config.toml
model = "encoder-decoder image transcriber"
dataset = "seven-segment displays showing three digits"
train_examples = 97500
image_size = 32
crop_scale_min = 1
horizontal_flip = false
translate = 0.06
color_jitter = 0.2
cutout = 0.25
tokenizer = "char"
vocab_size = 15
encoder_arch = "vit"
encoder_norm = "layernorm"
encoder_norm_position = "pre"
encoder_activation = "gelu"
encoder_mlp_ratio = 2
encoder_head_dim = 16
encoder_fused_qkv = false
encoder_bias = "all"
encoder_qk_norm = true
encoder_parallel_block = true
encoder_inner_norm = false
encoder_drop_path = 0.05
encoder_patch_size = [2, 2]
encoder_layers = 12
encoder_width = 192
encoder_positions = "learned"
fusion = "cross_attention"
label_smoothing = 0.1
decoder_width = 192
decoder_layers = 6
decoder_norm = "layernorm"
decoder_norm_position = "pre"
decoder_activation = "silu"
decoder_mlp_ratio = 6
decoder_head_dim = 32
decoder_fused_qkv = true
decoder_bias = "all"
decoder_qk_norm = false
decoder_parallel_block = true
decoder_inner_norm = true
decoder_positions = "learned"
decoder_cross_attention_every = 2
decoder_tie_embeddings = false
init = "kaiming_normal"
residual_init = "none"
optimizer = "adamw"
learning_rate = 0.0016
beta1 = 0.9
beta2 = 0.999
eps = 1e-08
max_grad_norm = 0.5
max_steps = 4000
batch_size = 64
epochs = 2.6
lr_schedule = "wsd"
decay_fraction = 0.3
final_lr_fraction = 0.05
warmup_steps = 800
weight_decay = 0.1
Rows from block 5 of the image encoder of a small encoder-decoder image transcriber, named by matrix and row number. Rows with one number belong to one neuron. Each number is 500 + 50 x the weight over its row's rms, rounded and kept within 0 to 999. All counts start at 0. Numbers have three digits each.
After each neuron's rows are labels from the 100 images, of 14976, where the neuron reaches its highest value: "strongest on" is what is common among them. Only what is clearly more common there than usual is listed. The data: seven-segment displays showing three digits. In brackets: how many of the 100.
# fc1: MLP up (encoder.blocks.5.mlp.fc1.weight, 384x192), inputs 0-95
# fc2: MLP down (encoder.blocks.5.mlp.fc2.weight, 192x384, transposed), outputs 0-95

fc1.334:457410555451501509450459440536512571480455487508455510476482542500597492388445500565548573563431531507482503527538514475491579506662548482417533517491462600461456494503423534479483484469446551526503480525483468487596491541615473465528435523533515548497579526486507498419562577460567363513
fc2.334:483478461483503563495444485441536400428499509580578476472513601497415425476537537408439480512541566494549492453511520509453496552549538547587561432443561516506505436524503564559441453454574557543560463491481519502367519584519526442492468524300515541439520516497472568514458438472517585520
strongest on: the digit 0 (60); third digit: 0 (27)

fc1.202:583504447517503588466567521530393563495450449369476462439543468536589559494535488523558544544523446531575428414501480477504489604481572513524505559482570511573441438479451472480463555481490532480521542501503538445472440511560566546565468466451398458501512566550556512523558448457458490465
fc2.202:484497542496562597517486530498553471398488495514498518472580448518420500561533553460527492487508483536712480529473511500520502471466521515518494480483668531483505527498575559452544464528512505536473502424481514549533523447518482538515579509240508487502464660546504555516472535518549476440
strongest on: amber glow (36)

fc1.15:553513527500515477517499542606474513519432550505475458520528491500478483462436489516601554401534503472486449446565578485473573433543578506554534432500467536463476517581526438511487431498507536445563521553443493511607480490493491550595477445572479499569499379473466487488494392398487570510
fc2.15:525489488367512528422515549464565392562476570486552464514554487397461394507457549410572475424425445495503585515560556539514552511480530478540475584449465479566519547560497462497539566491511527506496518398365422537460462525491441517526478418481590520567480497507506532511479464498565522483
strongest on: first digit: 4 (29)

fc1.139:500563484432490475577542531551460401509463555486533479512478455409531540470511510548459493503563577469444472472513503488438475469452532594608468346492519546506505431537580489404469480518534631480545540479464460475530536577507470544658412475590540604535504448524480520555455407500531504540
fc2.139:507495508447657472426492545468569550514471549562545429477474493482511509549451533404542539524484474502539479456549444478572513539499502568470635520430532479465555543511540432497523497429408463453500469430486513498462471543473575598411503472464540425553549528441452489513538478536402505469
strongest on: white glow (42)

fc1.274:570451613497461551470430476518561514545529383560505521583450538426488468594565516507520523529488408509531457494537420444574552582531537491603458476464487440423588527557477512515495602465573573505496524468441479505556433505545534482491539468510528534538534499474501441507462523495532519509
fc2.274:462479477463500618466511483564446491502579531466552526418536552480548493511564504455477493541530539420658535528556494434509526483506440517444535480513654481485426535529603458556540573601515521470551536526478604527528507492532514485574537437273563533480481631555504521591482503573489502474
strongest on: white glow (91); the digit 0 (55); second digit: 0 (26)

fc1.5:460522514458492450519393453512508557588524476545432507477476519480536556553460488427504521521490541527436517567526588471444438539566473461562459548471434508489534495523533540474550520506544491505594525536494493438505482521517508478462481393594500441485462531432515512487481506531555550445
fc2.5:501499437500461514462595502460477451526509577464502516496522491581454593563517523465478623563497510506493497567569474473432544532471421556412477550430524506484427523369505462459551528475513410480522560539436563472408475476394451498481488641555505524517494441542401501586503448458479471554
strongest on: decimal point (77)

fc1.48:510470585520578425497518430472559457582516460466483544400514527419521514565452521483551489511493476559453505481593473539592523484502463555524524437486426487541571560501424490542555513534482504443517638454542494553563504471517484458514530497508515488452431476525612424467466433525536399487
fc2.48:395492464536541513450568492538494538479473484517494496474592477515511552554494520507493558495471445461469354557526526457512523478516514534486469474393501507569422562507419516547504516463532613476540537543490467544529467523390479423545534512476530542513542415566505559540503481547517460468
strongest on: glare (64)

fc1.152:455493573512493514485489549460477454552521525378554592416521527477501449492573605424437422500452530549488453501521473382589547533522475474501546436467478468492524564425541497452500485563511517525508578568495535548480466507479468514546491526530474571544498457501431473510493316425584488478
fc2.152:555491538505505489564461635473522561526519445537663472495408479434537470440470478440451560448462522489506474461570578501482449439535422517451541481597459596418501490559487470467494487585474472474521440542478533561627516525510577564471477493486488517504465510496470436491517488505428469594
strongest on: dark on pale (83)

fc1.187:537551562540452500487453539515492509462412594470524523446532491446478457486495551485610537479549439597522497495494500515541535445540413404458488459534490477477486622503459441542496483473539509546453475407439544537523438556584484515465514570511496576469465425546524482463514492488518537536
fc2.187:470402509515532497517508466475542525506454460571606442588517393471509588488562471427514592620386458530526447511573436493540445447414487426463506530498592531493501501508473470573438511449434548447450457566495488458476603464398486546454479427419506551590451388465477472490553456531418437602
strongest on: amber glow (35); third digit: 6 (27)

fc1.317:473486504492554433488524578508396481473511533537536556440586531463514484563410509625496566512568480576478471427537461577545666492453486509521583409476459498539568620482493499522579496521528451500552520447483413452508490455493493465479549495581517566458522423498507468549500507580578541591
fc2.317:502394436495571576535500523442573516443539378506541568598485474530542516544502473431444487477543414511541432506525454376511422437462506478495518463527575517458527501540555445607468451560420428445403483577539534500549623536484522527532430508406501494518560611531442465439502464456457530511
strongest on: dark on pale (100)

fc1.304:461559455530571418513526504538526512569615474478526612531551513497466592563491515463530456453565470578531551603599524437417474486440478445523466547505456509525451530600517419410526395414457490489527525449543514441521479477427394427516509481588572505471446474504522477579479409472581465489
fc2.304:556564536474503546436475524501483467508491560523481412613543487551430496462581446570541548494601553486451378563505418516482495512490520476457572546543494474445439490486528569464528490525542489416480450465420513326508414469499600532518497456544519543605550474436485482477529494388484440429
strongest on: dark on pale (81)

fc1.70:445492490458553442495466479472550408556521545486510556532495492486472479405401589513556560521495549506386523527498576524512505573516433421510491444464400587538517560494556452591502455552543507372528592519525521538513573502425512552586452444520578508482487394559394538449523528530488486527
fc2.70:468441426474383463517508504485490469493489366610527473401414519453553495403504508517518454482487533502543658516501535534469542510470521490480580491530411504543608589584440508514511531529461488539452464457437471555492479481466467537529502551544646513461488473552530531486499557466495546493
strongest on: blue glow (48)

fc1.271:485504516538601476498504468509585462517546505519438453403421532425592499385542514451509596499555567566459531498553480460529450523618496447519526499458473653534527521572475473477491442525531508431473625556508532451522530549470512506533509520536525509500481468558433551506499479495546471430
fc2.271:539451521520361549539428512528552522455523395573481517501401472454451558573475529463491379469353508519485536509569523561428518350539484558457495426574485495445405501441440502501622463496487415473483459488517499504460536399500551517527529519531485489386508493464535377521570535461426472527
strongest on: second digit: 5 (26)

fc1.176:541585537535577464474524511518439542493479601498545403595495477479473510453499555447499473520476566594521376434549574456538576539457456538554445578527490513519498379481511482425473447431485568442570528459557537517576458554527523452479465448493553522508451492430481431512519396490534431543
fc2.176:496497527601661467480482486519520492529520471538511481513474455541444433449525474587491486450558461525529505447536539571451546451505595498508454538572563508441521469500434547591447470511469441517408492405551456483484500472423388507511558541492416384501517533490522456471412614527554524506
strongest on: white glow (36)

fc1.253:368422561455563506527444504480497416536535527500534540473569447433446478562463573538530541544545534585472547530562492529581537499475432511442488531501496515505510561432453477519517567551471520478459542541561571529525487574487396483466547585480518591449534436545486545451552492549506368464
fc2.253:466483542440547488432419520446474549417547429471620482469512471473453464519465556543508556508565396451626508458513554508533463488457470462511517449476510484495476450488519450543407500568401561557535496554533522592556517568519560556507482499321539549421525528546500577394575525526441531507
strongest on: glare (75)

fc1.58:432499417518450516535479465515429433470518513505514584512580537491449603542553516502536505440463623512467577484569521544561505514505494507471559557523427545451556554499588530513527481475434440514478531524478422547424523513467501469413551581512580515458450576468497542450568455567507461433
fc2.58:493530487496408487547505555593566551480456477466606402464668471484415410522585472510507405484496430461467526493424469488542493434457429524552515502553472502472495517519419556487539495444426445578503430524546566411495460496524530513412590490470503502579477508399407520423585545475560481529
strongest on: dark on pale (98)

fc1.352:537408483483500512548520504564419457556549449497621494551599404503490589479421583504468580498485516557462499479550510623493511421579395500511516528464487460508482532469517471564513579423435528455555488524523545525451488561537419465444458551502573431505486442480523493362504458603505452462
fc2.352:483544445437417516450541430543474546417437506477577463445512459478453487483573467485551523551552526453487513434467443480422428624494603484566541530500506438507542447589450515549474555624442527509536465597408474464517507582584539529555481495389549442474522567588513544472558542530475514548
strongest on: glare (62)

fc1.26:472477498512473536514487516525489451555489580555457500610432472472512520481414552577447586524529506548472441520556483526358542495552376428511454474531513528484535491498623457543524474462491555405516456502481539444496517540533474522485388545487496522527514463464448520391473514483469535490
fc2.26:498536481417556567367450451466524513454487532485510477438538605554497590479461510484478499524547521488519570517467444529525557545488541397503562490402516566585563492606448458518469586482508563503553529474458492482503496617462493442398477533398602518539508537445361534455458577493539554579
strongest on: the digit 8 (55); third digit: 8 (28); first digit: 8 (26)

fc1.120:505427393504473515579456485466495436549440479435525525489516478423402418583480521565435481500408481496531470485523526449558550458477475434490466492524463462451500531508478514496489598543423451500498475462505541573494522428470445599533447458586510608471542531465528432523409539469563495535
fc2.120:511516476564387540519498460462545530494583362458537583508497502531483469555455514450535523472413540509512456530447440454511537453456483511406479445425582501579416543386500459503497482563552460582556492634568488471545559547555478473564476458483498574464440537412559471595517395547395507424
strongest on: white glow (63)

fc1.364:463529398531452548519540455451421466539475503502488500483395537512480492606486499443482524471460455480517424382459457474430468547478570523449477421477584468541525418603518495474530526488560491479496459407483512465514477486441512556548480405513458483526525463525537499508466464409442488504
fc2.364:491544539474426629470512515531516561412510490475550430470504539492530500439555458494556470549494588428629520513483509486479548541514417491524483443445618515486468516517515496478532434594535503477487505504423500546594474533538518447450483532255496485543495688500543520537521524557552541512
strongest on: dark on pale (97)

fc1.303:485513426518490493484463517412444462484446560503520489560491492584476498535395542445533470478468430536406377454509498522505425624429503468466480466525466541569464552538565520501444537542498525424441375483469521445594482480529498512490447605457465481477564555534490548424538486472518533472
fc2.303:398545535519492528548547464493508519500436482601418530428506542486529445393485492509492472471494531571606566479430503478467519488511489547530537497492608496456516507498574498541518538448434476494562420432525522459514444552501480568509470440289568517475538624561456565560548508517419544496
strongest on: blue glow (58); green glow (36)

fc1.379:526474454576475575460543583422507468474519554416483518558530519480480474554576491442466540562521447438594471418540459489412496503475573517504450415517603460571458447635479482481454569557564534575408565381505481517474523477389516508537536467433483472515520526600521546471440478542481553481
fc2.379:484554459526517612454477502500517529510449397537475514504448531424513519483473535547509427485451506483651463535516463526490534505512444530452460460491646552477507530455539485472538481508516507516496484565478466512531535436598550476447527530255508462514533697505496502526512451504508483493
strongest on: blue glow (37)

fc1.233:626499465481529381451557509523575443620469503500619538513546475430449516519526498537618492434533607523542452448555500578399540456512537487500478496550526554508466494577446458449489372475478569415534566403461491492479426480459521525508477487594519525453515416511458485524519386457513529547
fc2.233:543558620589550501485532511486523455494580511484436472584452506466477481505496626454456396513538576566444506536552540418485520481530506555449400499466543534408501510542533480464431508414598559557484436449374561532535458441500596510442503482459464566595474461454460543539478464493553517461
strongest on: the digit 1 (55); white glow (45)

fc1.293:501430482495540573482464524487491462498505434482520489455601406461496498529494531558478493562624433517512553485540458602532532462502391555436538513533437514534587535423556560527499564561489520442461633560478574583444444622504405549437469594488523492477486559499413406509455365588504450484
fc2.293:542521562363596602524485529574444494471510514557669521472525492472504515472523589534520536481486498435539534482523533501521479471472520548480503541522610454520424495444491494558442487618474464557529489537395449537534492573497558573466451513368597488550503543516520460440571438476486519559
strongest on: first digit: 3 (26)

fc1.292:437539523465572393491501438619509478574484491516455570444468574562490508475476522465541476521480537496353511504510456513452474547490541449569538531477443548496522561578506471437510520441514480385490532537472537450456475523452504463505488400590539427503408361521457578506439514460568471513
fc2.292:471516416520416523546463579453488545502474503537484370521517486522388588566599449498450486525446488438509557583499540557477449516448528503436516536490491464447525468467515565444480481420474450594404475579584430516413461457461525496513589465476456462461494573475549514533469611484476518536
strongest on: decimal point (81)

fc1.299:474513355438552531508546527466552493503475609455502457456546562440477553482498480432503586521498618554471566553457500456443550440514413522481482444502461549497478509609585467405432419464538583387515505414482507513504497488498565462455456526522533541498466501443508551479517430447539452451
fc2.299:477540548558519492524533464538441594480563523480496526526516580605478465534550494543403571450601461494355458590471504507494523493543573478478431531503558496438440389548500495452494424499579547545524520464616540544521511479493512470504527540538376534562476467461601460566501507476473491454
strongest on: amber glow (51)

fc1.207:519523434419576489532487509595534563518443506472472516573556546458397456404475494500543554490512559492452579495526529470492504474539512576540557535477402565629513502463457454489559519420504533536483543525419539566413504526556400479570588508580520554487479413501429506525479433474470457598
fc2.207:556516500452486449615557584448405527445437605439554508457562381540507520374540475459449519482512489521435448553518606443533526506521438471456514522532445589449425485522475505426446423404422512487566532503469581502537478498474577469521524587524452412537489489461503480527434462421552521449
strongest on: the digit 5 (59); amber glow (36); second digit: 5 (32)

fc1.189:583532487477486430544520529541444580513487484532575393546513474501485451493408540488575548509460591565528457543581579442484457508530404499490490559586473530540422457531392511445511490517485546419608514544465517541551554489499459588501465498593433485479480503420503427524511432422498441613
fc2.189:502493414507539494438508464579556410503552598510441558499523483440419522549565529551527468546507487565437501458470462511479531518409612546498570585511562464513516615565571517514486506475465513542505493444494381418425505521464449577467490494524499394522562496520455516342466489411550607506
strongest on: white glow (68)

fc1.363:560509476498496429495556582446476574470476560568461448506518441478426521444425466518517536557555530511444438485519565512465473477496477479529436451517439549575523484403552495399517420503383538466618589519518550508607430483513505499396536497536497510511508508482436487486407497428444527542
fc2.363:460484473528516507545427480506501444545532458430506522491456430511503556504492530601487547534538371435554511479477512488462531571518447450466509466477599385505507512546508420499499461578410522522534511498475463385426528575420418470499424536327504471507501515546458530425520487517540522530
strongest on: amber glow (35)

fc1.374:558490516458498454517565496559492499500483579541483516547483514524521501434488438485518624443524522553518495491502511452482510442551388540529493462504442582543471445511536565473465402539474515435596489536533524486503579486577548371540523458501471503552444454528475535460467452474562561474
fc2.374:480451548536501558570532543514440440479515540424518517503508442628546544493556448542554486494561478381499510554493551509525554482511513496510409524505555441476505492481481419426457446534481517519428485479600526383548522502488463457583541534412401438456539526494562455545557485463491546485
strongest on: the digit 1 (57); dark on pale (53); second digit: 1 (28)

fc1.43:439581536503493449462550565496533491650456491567498502476490532405517423494366486430452620515455414476458511504506511452467488543537453471548558493506460562470486625439450403411515486618497478430575539543466471514560519456535485585551439489497535424493484475429490564468489534456490486551
fc2.43:496409496530520482435511398484505442540557386515500528455438543453474448538453450447462476507473538480493574451468508527507477609439392395479554472496475558497593516531512476577446459570517502581485484422561479454554481489491577527463504462527625554458505472463535465372565585547476550494
strongest on: white glow (46)

fc1.244:584530497508495429409582519549493455522523681553466568445597540523542507419468520534582563443496454482514478485479442561503559589534497514570536532396495489514590568401531508516506492644486546548482491493569484540516546452470489397554560539514469591493420534537551517456464490528485552537
fc2.244:483495476526599597564483414485457649493470592536497472476562490515662554467560483520526475442559433466599511479487477465513512486495460477499534494539539568447488438556416518448531558482565494505482427487480443557503528586506573498426516504300506488530506510493576533533499452488524445485
strongest on: green glow (38)

fc1.198:486451496476476471523472502505512452480437493480553516508557552415516450616448558490517482498512504624474437534620438476547516553581446473413564484526503513555466572431456453500552566533529479486491559474467503499465488477586545491500486483491515561461580614492490590458526530565519477493
fc2.198:505431462514456566520541448526413484447615431578527577440475547499460565601558508481410516574529534456569558448600487564508401489512458462529523452409649455500517499551526547583506497570451525494546469541424527513524546551506499465572542571353505531444500590487429504496530540540425548491
strongest on: red glow (46)

fc1.268:484579402536481377609465471483456528454497435566488535424558476478537560449499482489516569537577557567444515616499552465390504510549524524527483451448453583533374489517502446477458402523439487454525475494463466515486547542577537489498471463595463426411535463484555502553421482392512442483
fc2.268:418473509502488553503422504516500505497589503478478545462432484564645592565528503606492612502569440529513463434494477439466468453531535544490512491457586437512514470553512435530470424514486571468449489567579448519586578531479441517595489519406432465516540557504568580493527459509540538455
strongest on: third digit: 1 (28)

fc1.380:467603445471506443499533519495574468410427478453529554392479506524481438493376518490527455519461534556497518476455487556452543475526603520570518519557538566467474605418466513451521502537418503506550522417542543490480493484483477480474622464537548532428415465444539445507409493452550488509
fc2.380:545533566461497610462566513515463590490529488452461498551507472428632467429483426533482463550452471435430480430505455472608517446474488564473430541477495452532396486562458473546412538541585581488528610586479456499510500475483543455534528546456468465545476480417476430482450500501410518426
strongest on: red glow (40)

fc1.46:587523438528467580525496633467488495436489580482530537477517494480567517528478475468518493482440508466503456551549486499399501582405488562433545540517487530556416507510604515462427541503526507564492405592501461492505509465425504524592434480545597513440514506492507506534530488487447500599
fc2.46:547506516422567524549526559490482501378464527543469485522528494508477531527458542467601497460508476515664579513476546463474591494493492499524453459525571577571449474511482444436461458564473443546539477563463536476537539507486557485549437485284551524449452598442479474497449546532514540394
strongest on: amber glow (38)

fc1.94:603482457441552456475520493523531466485424543491517532535485493468434495373498505536505551550478542543461554514503525552439545550546475539500501495491456524561459515538482523438489462468510485492501516497470547519513495501536485525484573424585488511531456447532466468541531418457566408536
fc2.94:568487539506509394575592516540488519435434532431548555494557422508495502396470554455511538538486569463446450567492547397488492461563406510467498509513435535447468544501454486383554427414496538498531545637448533517551569474507549436524458595624488494554505420472426501562473489423549438486
strongest on: second digit: 5 (30); first digit: 6 (26)

fc1.200:426467493500457522534515446474502444484513510447468579485581444535379498535432504476493479550466457480396625595402486466474495508381480516466477506490482584513482602525527573507527530443491440530516494480490459560439465520540431480528615468524468504501495406427517469498512571586428544512
fc2.200:511505425526397500461504483476516509509423527465457539520516458497345551492502521447494489548521564484452545588482510504489492539462500496467475556436534528454539503489551479477526549433498472460517491429473510405378496522522504438480536514478532519474540558472345484497547557479495502583
strongest on: decimal point (77); dark on pale (60)

fc1.79:427497474509480394525558487563597493596450572491567510470566577467459453553446568421579577434482523586462493582505607435470586499500506442532433557456457589469477562552552445412539525518529520477541435535484499488556491463573546483513491515543491428548509437452556520456461467448620536539
fc2.79:432495480489429383513484499475457461511502449543540468486581539466420499518411505547519449517497505534409517479483477613535484507444550495474515506554366493526502514389473522564506559512545492581476432513504542456483514493577523456509496538697447578527574477565533515577462559539456455473
strongest on: amber glow (35)

fc1.324:461446490407593436505415552496507586573474519453525486460572535509495479485431564469583626561533560568508471550540544467486588469591446464596558555460503516599517478565506483499547534420445486536503554522439479473493528566534466518469538468526570518504514419563455442404439445537553456473
fc2.324:510477442443388462535566554472396521441524469452569496430488417571542429375562425490486427548557522484565486548420540498488495505509457469463540485519598496471511477547523523437502432454427489507516543453449567543560457595492609483443506506408540487573407577429394501544466486474555476465
strongest on: first digit: 2 (27)

fc1.343:403551513449472487508589630476505566477501491527485502537582489511501509481506535541544462418484616515389529517492556447468516550516472501519449481528436521434419595475519548403530508458519575513466505574476584532547520535447538483581472452575464545620544441449531560582481462492537391473
fc2.343:508450610558590447508455552555525443559599571509481512543454554522537531499489533519554571444569482523444460494550504484457576420509494495480518481445405545483360439578469404569443522575526486451504488455557591531565468474516551492501490547544401559462534469527568475561529432523447465474
strongest on: the digit 8 (56); red glow (48); third digit: 8 (29)

fc1.251:516537546572477464525484565527502595449399553403517414437501467540514495530441552500471517534401437524571425483490457410492589471484548519535537566517467508614417450458503476415575437400475509441609467558494518534487450475497511531537493450531450403528468444437520540563383520384501507521
fc2.251:507621516448565517534477626522474450514547561548552441445553483451524565533504496547461588412501476519612429417505550500470539587569471477512489582463591494564447584557523523435466433546539545479493468429511525521447512548496421478529362515407462496584534522566537532574495522430526486496
strongest on: third digit: 1 (26)

fc1.257:420462474409561416498502517546564539489426546588556505496483493468468515490402593497521548543467546549385440475573514520335534540542456542590539504420457545527526472446421498522577529447460508478566521471445515504484482474513491540509591498542501450423495390503481435491459486473518452586
fc2.257:525556490433482474605587521499403493407463601414573486471459358543510462464568511495396449495596531488571500532507558442493536582527443457465502544495571432461471417507547540425472394414453525460519514539413537561558460504468581464565469496490478500505525513449473428545454425431528573476
strongest on: second digit: 5 (29)

fc1.175:575507574596404536489559450498543538508400484493539592447483499510548465644527396499518476492551524457504525463464544495493478432489507529524442496483501560558546520435524509546433571501516561531544439458514459591578478465385558471513451419495541527376498537454552518561480526486515456471
fc2.175:456496484452436597494526518534476463468493551477479487503495541470480481505577490499548480478482544427596470469507472546454608494518460449625377513461621507566492498455522493520573479548614419521502504607462536481554508483555505518519560491284568549539437634476494473475414472537450461497
strongest on: second digit: 0 (26)

fc1.69:460513541526536505492512543472494518507505561521532489464604490568562524387540496610517592515551576514472417567459580430467632533530498496585473539506445470517368525423429534451546457533578602504548527539444517546435473410440509448433462517527575430489461476434554547457506507438589548546
fc2.69:485472393448490563485516453474554463499506467450483505503541516589560467475600439505527465446553615472578420551494540525530509508493476523498442500459556536561458465552442482414454403420473546487541502499552489523565466517472443584501470511491526456464554521535481454612393495457438509481
strongest on: red glow (52)

fc1.214:376480447527599406546552459504431515493483462457476502499464497518600561447499507532554519439514491567402546571513510457478543499610461479566541525457477559548534430638461539485433496432493591483533422524515553519447499563617564433435517520485444525508413487503476488497483459431492516461
fc2.214:505503529513544541575504464483443545442491529413482536477563447623506565462548397533514565480504434437476429517538500418541579454519469525447407488530555509506462503529485439408487467551469506529525528611515489457550510512470557387553489524524366486514529520494590453469483454502532458469
strongest on: the digit 1 (55); amber glow (36); second digit: 1 (28)

fc1.30:520501556485509512597482487532529545550546506573574510515512461560489539491455594497448561570521548498484477630497532532477494485611522483575499552465447495545491519558491416455440474470472540400579479555496535517423543501588422532462421580635448505562515390529457473542480461448521464509
fc2.30:545477468451525566482549522546450577549519523463528524349472454643573503523550441507522595538553532489571476463582502537475534488539595480486514451496599547598441457524469519503507480455565554472535491514452453477589460547529460498535466596493538492614521479493492472391426358435497495522
strongest on: the digit 8 (58); green glow (48); first digit: 8 (27); third digit: 8 (26)

fc1.199:520563514489476550566510509549537527610451552515463494472551599479473543550464594498477474439414499499449528537546466554475471362418472504550508443565465530486507545470554514532535611550473485506525490488422507632556469564506518450506451417600501490464450547555518439522425475528543481450
fc2.199:474469537486482459514475443496548498563490448464562521483566512546531353451498418479454524519654505353514453523467377424482532579433384451462495444491459539526469464486471458551479458528586550435490536498509436454481431466428493491528512415467525563587485464507486522477481545534506505481
strongest on: red glow (41)

fc1.371:521468568443555472513436481476563492477491576556529448486416478553457500432473543510464592483494556521493448534557553520394522556536479468585503490515469548545488569461574485466562554451482550508566606406377490517540525530516438440482542454559541501522453356529412460447499411471484499514
fc2.371:609545489475481467490590577527495515450405469477504557444493393532578423469435437555552496533547513500551513572510570422513585481472502453516540518499487488419549489513487493420441433431460483479534452576412523522574444506531544451538451536553500500560450463389504473397402436445591481493
strongest on: second digit: 5 (31); second digit: 2 (26)

fc1.50:450525464443544454428629498589487429560496478469561526506407493372495466502505496527501587430498517555485445435523493486427548482518580598599456516491472546519429495540453506433525542544486575413552505563439536574558527509532491554577486424590466506582484477521499564476456438425494493492
fc2.50:584558580506575481495473588509484504515465587455557428534565420474573494534552602474542471481469538525580515443567530573534532498492516465480514520507584497549502484582511435455591555420527530484544455494441469532523436470462501494517518475510514467541434541487561501563443463483592420514
strongest on: first digit: 4 (36)

fc1.84:474510560415385474508430500453509548529480478508531492402495495515517482452388545507468470493480655503357529523541557493448501495533419376499514509492419511472515534590479482449528418496501496369478506532463502558492432517553516486478493557604580484497550487466477562447436544493482457521
fc2.84:443375515482518490394478539458582488412525437599524495519436542504553569577495448497526414435431512484433624449439498546478488476597475405552570420440477505537536503529501494512587486590508446546404408468453451455475467499426512554532563515542481430508410507458584493474478517511540577434
strongest on: second digit: 0 (29)

fc1.153:566493460574510546508486519479493594327539451524513523509480564450583499514525482454427468478488417452569473517513468465497502532409452539507513479461511475450413505538537543501506459508552512474500434459520568498418461420406587564501456469464499491527587539457540499460481540409416521496
fc2.153:465526472474446578505528475529572499531493503494471511461530569518448462470473466443531522497563494476643511487521535500480579477463445589526444440535665563510497533489526479511495523468492561530576518539492452524549436490483535484518522492240458537489500677526526514494544485584511464494
strongest on: green glow (36)

fc1.277:528358439458544439491467582635480493485501534527529503517531469487509518395493585603476487534527560512479510517595472517434508471615565597563512543496482571574530483513456493485586536445520538484513510544511558537482477510530403476527541491558504453470510469542507395478504482500496444563
fc2.277:555528466449516502523515559486487510460435642558657508413534436594552520414569527488480555491518547444529499539517646403433476537534511409515511570440536486453517577560508526378497416504469575530573461519437504515426407494565534367452459564453513498594497566467410524561439440429560519495
strongest on: second digit: 5 (26)

fc1.231:522446473442555461479433462547513550486436541534526519517514517429530526444464475470544554495483590592408564550603534497474539589533502516523484548444414596550539502489461549542626503455452502538541500528455500534478445485559426492527577462563480482492405408529453469540499469488502485567
fc2.231:595598545440472428522547528551471508458440637387557498505559424514532470430563525505499548464465501489487534561496563360466557497525496512472470523526427487495418527491512564374500450388424567496589567607454538518458487487477522499519496520561467493573517500456529459582386421411558473511
strongest on: the digit 5 (57); second digit: 5 (31)

fc1.290:537538448540550533483579625457534508452473523444542536489429501534431571508553564478564529501455551476505469512540487531568508477516461513512615471573473527467457529521513590495559371542522513466488503475543452571427474539530547413527507459494533596615426453419547519484536546518466602511
fc2.290:466546542564474450524536446608459596537566528579557400505565527531448510505620486503459396470583453401469562481475502527573596497542581536480529466582496458525521451576604534550496476503609494425385539495466517550532566495449615573508530459469537434502441486508445527511500459496479542547
strongest on: red glow (52)